config.toml
dataset = "rendered scenes of coloured solids on a plain floor"
encoder_channel_attention = "eca"
lr = 0.0014
Rows from block 4 of the text encoder, named by matrix and row number. Rows with one number belong to one attention dimension. Each number is 128 + 24 x the weight over its row's rms, rounded and kept within 0 to 255. All counts start at 0. Numbers have three digits each. After the name is the row's rms in percent of the matrix's.
# q: attention query, key and value (stacked) (text_encoder.blocks.4.attn.qkv.weight, 768x256, the q third), inputs 52-103
# k: attention query, key and value (stacked) (text_encoder.blocks.4.attn.qkv.weight, 768x256, the k third), inputs 52-103
q.17 156:117093120142130126138124122116149136105109120106123083148139122109138128139145141137117114099152126121113109101103163119138095115149121167116113139115093155
q.18 103:140133093089106161163150178099160144128114160172123131140114138089141106127160116142136124135111110129142160130107118122127096130126095147081168139106108118
q.19 103:098110118137152100151152136094160134093092141122104092162120138115132091141193159132085103128131105108138111128112141120115085136135130160088116154109122138
q.20 138:138166132104114132137140152129125129149138155174133166117110144144123112114128122128135146162091130137138158159140090131114145147113121100128145121128159097
q.21 115:131162133111113140125143147133118126151131147171139169115104144148123117118117110131130150159088124136136168163143093138116148143114126099139144108131155115
q.22 075:089108112132153099163160119097159140099094131126107092173139145117127082130193151141079105125140112099138107139111154129119083140128134164099111148107128141
q.23 106:135098117150139134132109118122131122108128107099125101139156103105139142134125130127139118090156134117114086087113172111141119104127126155121123137130090148
q.24 109:119168135108130117130136139127118133147135143155133173113117142146114119118133118118122140165093121134136138162147105133097152156107141101137136127140175106
q.25 129:149165136112115144117118132142107124156148136146139183106121132141128133108106107125150146153101125141132147153145112127117169136100132093145142116139157108
q.26 143:140170135110120131134135150132120131152135145161130169114118139144121120109129113126132149162097129135134152154148095135105150139103130098137145125132161099
q.27 095:155174123101092155127128164149119136153143148165146162110118123122139143105111105124171142156100140137135150138142090136111152120100111096134154108130142103
q.28 065:120154155146133113108093111130110119131133102102142164107131111137119162109096116117129118142115130130108084121152138112105174117094143118163099129147149139
q.29 183:114097139162149107089132086153112100121141084069113085120141108140108151159102131119125111102181147123131113110142128136165133107152153118154118124148110144
q.30 115:122098128157141113128114101124126135109123105088132099139159108105130135132126144129126120091149132118103096101111174118140111118137137153131093144131109164
q.31 086:123164131127123126131140138142123128143128148163144169116112161156125098122121113136119143165098117135138158170127095130102131145117135104142126109133158109
q.32 110:094141165116122129126111104129134106109132113119119102150121139177134103114136111114088129126104117115102161150126130168100149146102152132125085149142173097
q.33 104:179112079131117152114135152111121143125135143133138142097155099094138143143116123132184124093174134154153139121117140122168129110151088145107174099107076138
q.34 094:175132116138120132126130133145126144156120146133166176112140135096133155112097126139170131124132139130136084117139134079140119095122115127148153115112097150
q.35 127:075145173115141102131124098147135102124120110110120103158108154169116110117131119113074133154090126104103129136139114146095139147104167107140089152156172108
q.36 134:165106094134129141110142145123120151145141130124131136100147109078116144154118147145174129115161133131158102113136131097169118111156104123130181103122099148
q.37 119:139118140145133138095105090149100088155148113091145163099155156161141152132082084132183116117165160125140130126139143112167153105115143111174152108160083125
q.38 112:073144147115153102147143128121140116114107118133100083145099131153104106140149154131061140160089109108101138145129104142076132165114152114117081150145177125
q.39 099:138098121143140119111143124125113122169123122120126152103144138107108159150106135145161135139161143114162094105147131070165124119155129109159171103148097159
q.40 196:138158130128101138172094141102150144116102169158169167151116156145183119085147117138122111135085106150097141125100152130091125123094105151126092149092115127
q.41 118:090136124114133108150152153113155142091113130161089080156090115125119094141174163121061126141098098130119148141117102154092111159139120138085096157121173124
q.42 083:131107106110111107124162162120144135084137126139091066136117086104113097142188154123102101099151124139161155139115104170143097131174094158053147130111142119
q.43 111:165091116142108136088126112148116118151146132102152168104166135113138150141102109137180102100177156141173121120131137115188133090147119121149179099131084133
q.44 085:165102096142143148116130167105127154137136129126114126107144113090129137146135146137165129109162139143154103118126142105157110131150097148110168110120079138
q.45 098:184137122123080177113104132123116131108153136136158146120141099120163133101131113104174115077127123163107149126111151180143147098129091143119131126097119112
q.46 155:159105109132129141091135126147110127168146122112135142089155123105120158144085125141188124116170152128154108114137133096184136107147123117149175099139095143
q.47 132:155160120118096149160126171116146161096117157170144127150112093103153111091161138117119130112085096164094140125108124166089127122128090154079103150080141119
q.48 094:088127140132182105118147117142112123154118100102100114117132135124075138146105138139112160175122132079130090134162113091119130136123184102154130124167146136
q.49 106:167104117134111135101130120154120134167137143107154165104149119100135150129093117137185116107160158130156108105141135097177127086147117125146181109127089132
q.50 065:102182138087127124114158144176155117121133132108117101124099102140084105111137099121103127162110130088106154144118117154093131101120151133100118136134182104
q.51 109:177133137132085173123077120122121122122147132121156150143141113135168130100126101106151113074131134162115146120124163166147144117122105147134115137110110100
q.52 107:144138149132111151127076104121116110123144136131152156136126143180178121099121093116127117108109130156098156142117156158121168133103128129142089133123124111
q.53 111:110137120120117131155123153097141139078121129147107099150104119140137097130182146122087126122107101146116161147105125174098130167128109150082088151115146114
q.54 085:159113118152132124128145139129129145149112146131155166118136138094127164130103143143166126132149145133146086104146129077151117107145111119146166111115088158
q.55 135:105111151132152112087133082167111081157143102085115129105132162169113147156093095130138119144155157098153123139150119116157142118134165094174150118174126124
q.56 099:125108131147161118118128096137103119178135113111133168096146161122115147136080115139160149153147151108147097128144136094146142126109163097191154102162109151
q.57 110:098154152125129117163115127107135137097116127154120099170112132154138110113150152122063143145079105126089143139122129149079133162105132129115067162121160115
q.58 085:079100125132167080145171139098130137112123109142070078159115132135089102168163177143050135149128117130157130144139104133127110175153140114101110138150162138
q.59 122:075161142111142120164135142112147132107109126146097085150100125141115094125161147125063149160080103115096140143127114144066123165112140130102086157131169125
q.60 083:093132133128168108155151150100123158120111100123089089145124120116081091132153153125067151165098131108120110140132119127081111174109163132110099133141164129
q.61 110:186108089137109145116127141113120142135134147130148160113149118096155145133124128136177108087177139157159135119116146122173121104155084141120170105105073134
q.62 062:119159148087096142110139105192154084126142131096158132120107123152140130114112077117143109123127124102123171138114103157129135080130129142122141138123180110
q.63 086:122140113113152121134167158131145154142110128118118104121132109067085134143136150143145144149143132104145092105143111090131095116152139136113163119126124141
q.64 062:155121148118121142093090127141079089127177092123104159116126109123102164133111131075141153122130138170134116125178125147137187126121139101140140146146158106
q.65 081:125120093095114141145109142098148158119111165170165145130120164104148118136148136171128124131136085118132131139076176090132098143131114155116114123107143163
q.66 058:157116153112138155094101126147085091138168085126093133110125094137107155150102129083132169116139153161128110143165106148146192136125121094139149132159135110
q.67 067:178137192137113138086093109141118118151129106105159140145161114119130126104120125075141126098100162129131084123186141147122144109117135121142141151127129086
q.68 066:123084092108095116147151114115135151161134123165138103142157155092139088148131145186112136117150110097165155137087161095155067150151121135128149095136152154
q.69 061:163104135116096137132104128107116141160129139156178141156164154087138103111129134135141141097129125114153115110121193095146097134115120144134158134123162119
q.70 117:125096075081116154135128150110115136128139137171134137121116147099130123156135130172148132122156087122151139139084151097154123145143113133114145103129146169
q.71 056:094099067117128098147170119103129145120112152173131115121101163134139093169133144187099139124150082121154164172085116118162086162145109131112120094117120166
q.72 050:163115148130089141132117120114131162169109131130173117172170162098132096090141131144128119116121145111123105132124186100131074128112132147137136148111137122
k.17 090:128137121150137077086122134153151107085097131068098111107160114113135139135092137142146076134169134141143099125157108132143110124122108128141111084132137140
k.18 123:141144115135095082097092138167149110075117115111108144099147088130146185129104158126118094107129106156107119111153117147115150124159101137125108121151157137
k.19 103:109145110102119091128118148145125122088107114126092142082146097119104168134100145148123104141140134115114123118134119124123126124152126117133112107167145152
k.20 099:141119115121111151150116122133111144138150111179143173136099115158137136119145126097089162109087111160088155128103156140086194144153112145110129166131135121
k.21 119:137149115111104163133101126141113114145156120170120190133119118146140145110140112091110157106094117152107157128126138155099188137130110150109144154141121101
k.22 075:092161101110150102131122147153119115075126112114065144078127105117109157140114139133131116152160137121114106131125125130116129130126141132123114102165142139
k.23 091:134104143154137078093135118130151122120095149073130075126161130111119117129122148161139080129173127118164105119159124108164055126128129121150109103123140141
k.24 073:114148139107107145199130139109116162162130149208144144139106148138128123097148128128098162137103126102119137135099148108111134142131143121128114150127127124
k.25 084:127114154109119173161121111115111140172131132171173138180105161137140101117151102119107165111095120118122147137112155132127145139123141130131141176112129098
k.26 087:134118116133131159156128119115107154138146145178154158152083132143137127135161122112102179121089105157090131139097161128089163139121139136119122168102123130
k.27 086:149096136176127117142150118124124146136117138132169124176088139110133106138149162115097159111100100175133102125119131107122129131122129135121125149059134142
k.28 086:116092146131130135152164117090119154183112142156162104174117168121125075128166111142121143127133121100157125145118141110158083143115162128136132139106132132
k.29 185:127111148127162176151175140082103153173142115137127105130114151114079078134138097137149159168125189097152140130104117113150111107112142082128164129111096115
k.30 111:107145142128161107120147119123133109128094151081117093146158157114125086132118107141150098141164141090157109142152120114180051134074176118150134101125131122
k.31 101:126157103109142172156108114147087102131156117160117178121113128136126127140121108084120170131104117143093148149106144133105187141111144144116144135129110101
k.32 112:113150107118112144143138114133117114123124134128128161098106086159115154112111114150105118108158091150113134112106135135096151129114136161145089104132118132
k.33 101:148132108150169115104128149119127146096145140126097120119139135114134107179147139100156151166099154136105129142111140130114138092156115115072176133122120131
k.34 095:139087146104101119114111135114154148150134132165148106169155178114155129123155124123138130134114144091156143132153135121180097139165118110122143164146155119
k.35 126:108145140116098142152137095128128111152117131133162138128112115145117150082117108152087116093151090130134124111130133126120124147104144159175089120126125128
k.36 119:149109143135146122109120141127144149130136131126125105155144164106141101144145133100154140161098166115136120134149129117151105124137130100098167148130147110
k.37 128:148131164129113153105091113087178109144161157152134142141144138157147172082166113125129078118160134118125140100131139137115134107135096148129119153140145106
k.38 119:099154121120105157171159119141095122154098108112147128133108112124090107094098107137117167109109087138142109117135116112113116172073185135168097114111117134
k.39 090:142115161130122145134123125112161143179124114137143104190157164127145106102144108117154138127100162110157122101173120119146095139114142101139150162115140097
k.40 093:114120100141111116132141145147087115097126112128100132087104081137128144147075154150122122085149109156139141128118086149135156113140102119140109075125096156
k.41 129:107137101136148124164169133170080147117094107096124116113102102103093076154087131131129191146088107141114106146122111121111129144102173120137129100101111150
k.42 101:134126097161167104118142142140102157091127137101103116105119107103109092179119154117130163164097133151110114154104137131109135109140133126099144108096123140
k.43 141:173104155168145119085112131080155147123175163145119133138143141122135137139169149102131100138128170127132126111124148139118141064170075129088164156112128110
k.44 077:149124125166181114108114132138116112094136109102108112134144125104144085176130141111177142144136153143135118144145116142144120137105122116099144126124115130
k.45 087:135136095112144129100102144147132122088142144149105139074126119147144162162124133134132103140157138128100158147084149139120168107178084144099142119162130134
k.46 115:161107162126132130093102125101174128163146142154137117173160180126159133118180117099141105151124167106138125116151145119139112112147115116107160179143158090
k.47 115:112108084119137104142142153167082139086121111113102126075107113108119113184099151132127154132122116142122134160093121125136136128160130126108138102125114163
k.48 112:130113157109104146139116119113156129179119137136160135183145162137143132086145107119122122119123113115166121112161141112152098149104156120144128151137155106
k.49 105:170090154140124108074097131093170128116165162153139132163159170135180152123183141114128077121149157117150138127137147133162121095172081120097156167132155112
k.50 062:128108110104101126142153148116132169147138141149139130109111153103116123128162145123078124142115102126156110138091172101128126131164137134104151147128152137
k.51 113:126139107123150121110106117144134101089139136127102141077122107154150160148115139143124088112163127138091153141101131157119156103149097150124110110145124138
k.52 103:120145118126120135129116115131129097106135140138115158091111097161135170119126125133110096097167111142097145120104120145110157116136109163136101113140118124
k.53 118:101163083137156131151162140152088122092115111097099140074091081121089105169091135129130171140110111161095126136100108137096151125111140132121114088112103143
k.54 073:140099158126125131116113133120148146152118110140139103177149173107142116125145126112148138136100166097151129123170120126168099139138128099122158152127135128
k.55 104:133139179127124151116103106093164121160145143149164139176141144145129141075169107122107101121142127113120122106136159124114118127110133157147112163127147100
k.56 108:136133169112107152131113116095178116183136137141158127181151158149141132084157099123137110128135141104145124099154141113136108139109145116145124165133150106
k.57 121:075153108083117143178151120181108113139078096114133118100105108136112128124071105152126152122116093120112133144129089121123122180096178125169082104151109141
k.58 085:118151127161175133152176133134083130141116102088122114141121113098085072131108121129147186150091128131127104117150097117116104135066171113144142103077111121
k.59 169:077149105106123127179156117169099111122081110106142126122107111128113112127090118157117155112122089137130123155131109117140109192085177130170086096123118151
k.60 082:100126119117124147150176134140117151158092108112148106126111127114086093126108112135133183146093104126154106137136120100130105162087186114154130115103122134
k.61 109:152116125153167103095110142126142137095139131126097119120148134115141117162148150110161123158124173135106127143122119142126138097158096114085164130137116128
k.62 071:147117135137095108110112132104137151125152168173136163120128126131155170103161150131079080102152117131131137126091184116143139096177096158113131151143138139
k.63 089:130099129141126124124149138133118158151104106126138093151143156101113083141127122116131163149082147120155119139145134113157108145135149092130156140120144137
k.64 079:130124112135146094144121140135176138108100150139141116172115156125172109155137152138116134155096115133110109141109130095121100147126134106110119166108144160
k.65 059:121130122124130131117143157145078114100135107123116123112080096117059146164106131126130149124126136136105130132115079150122162116138115143098119101118110124
k.66 063:123129120123152090152096130139169135128115121149137118169123166154181105140154136135109133151113134108103146148105143099139089162123140112128106163150163126
k.67 091:125132105099106077142096125175148140106091152118157137137145134112189125140108140127144127123120115115119117130138136079140099153139132132136127118139149147
k.68 057:131165134133131145091144147117142095099144137097092129055133084154107129113130119127140074131161144131144145117141094163117158097112107135128114081125107103
k.69 076:123150115117118082109118130208167101068087144088126133104116101125142157153091138141147108118129104147107131140132106125143114140139135136129107101123135160
k.70 085:116170132136129135117149158117139090069152101111068123101081090161090141138133156107094123136139129165111124121107074170096163127116127110099086124131135133
k.71 069:105123126108123152152179154103073125138147111167096120103114121119052120124138116123110141143146149100140163147124103153127151122148112126116151132147095108
k.72 073:113135111098123091127118132193119110109092142107144134098139114111137152134094125146154121117142120112109144148137129127156125130146113148136136092139119126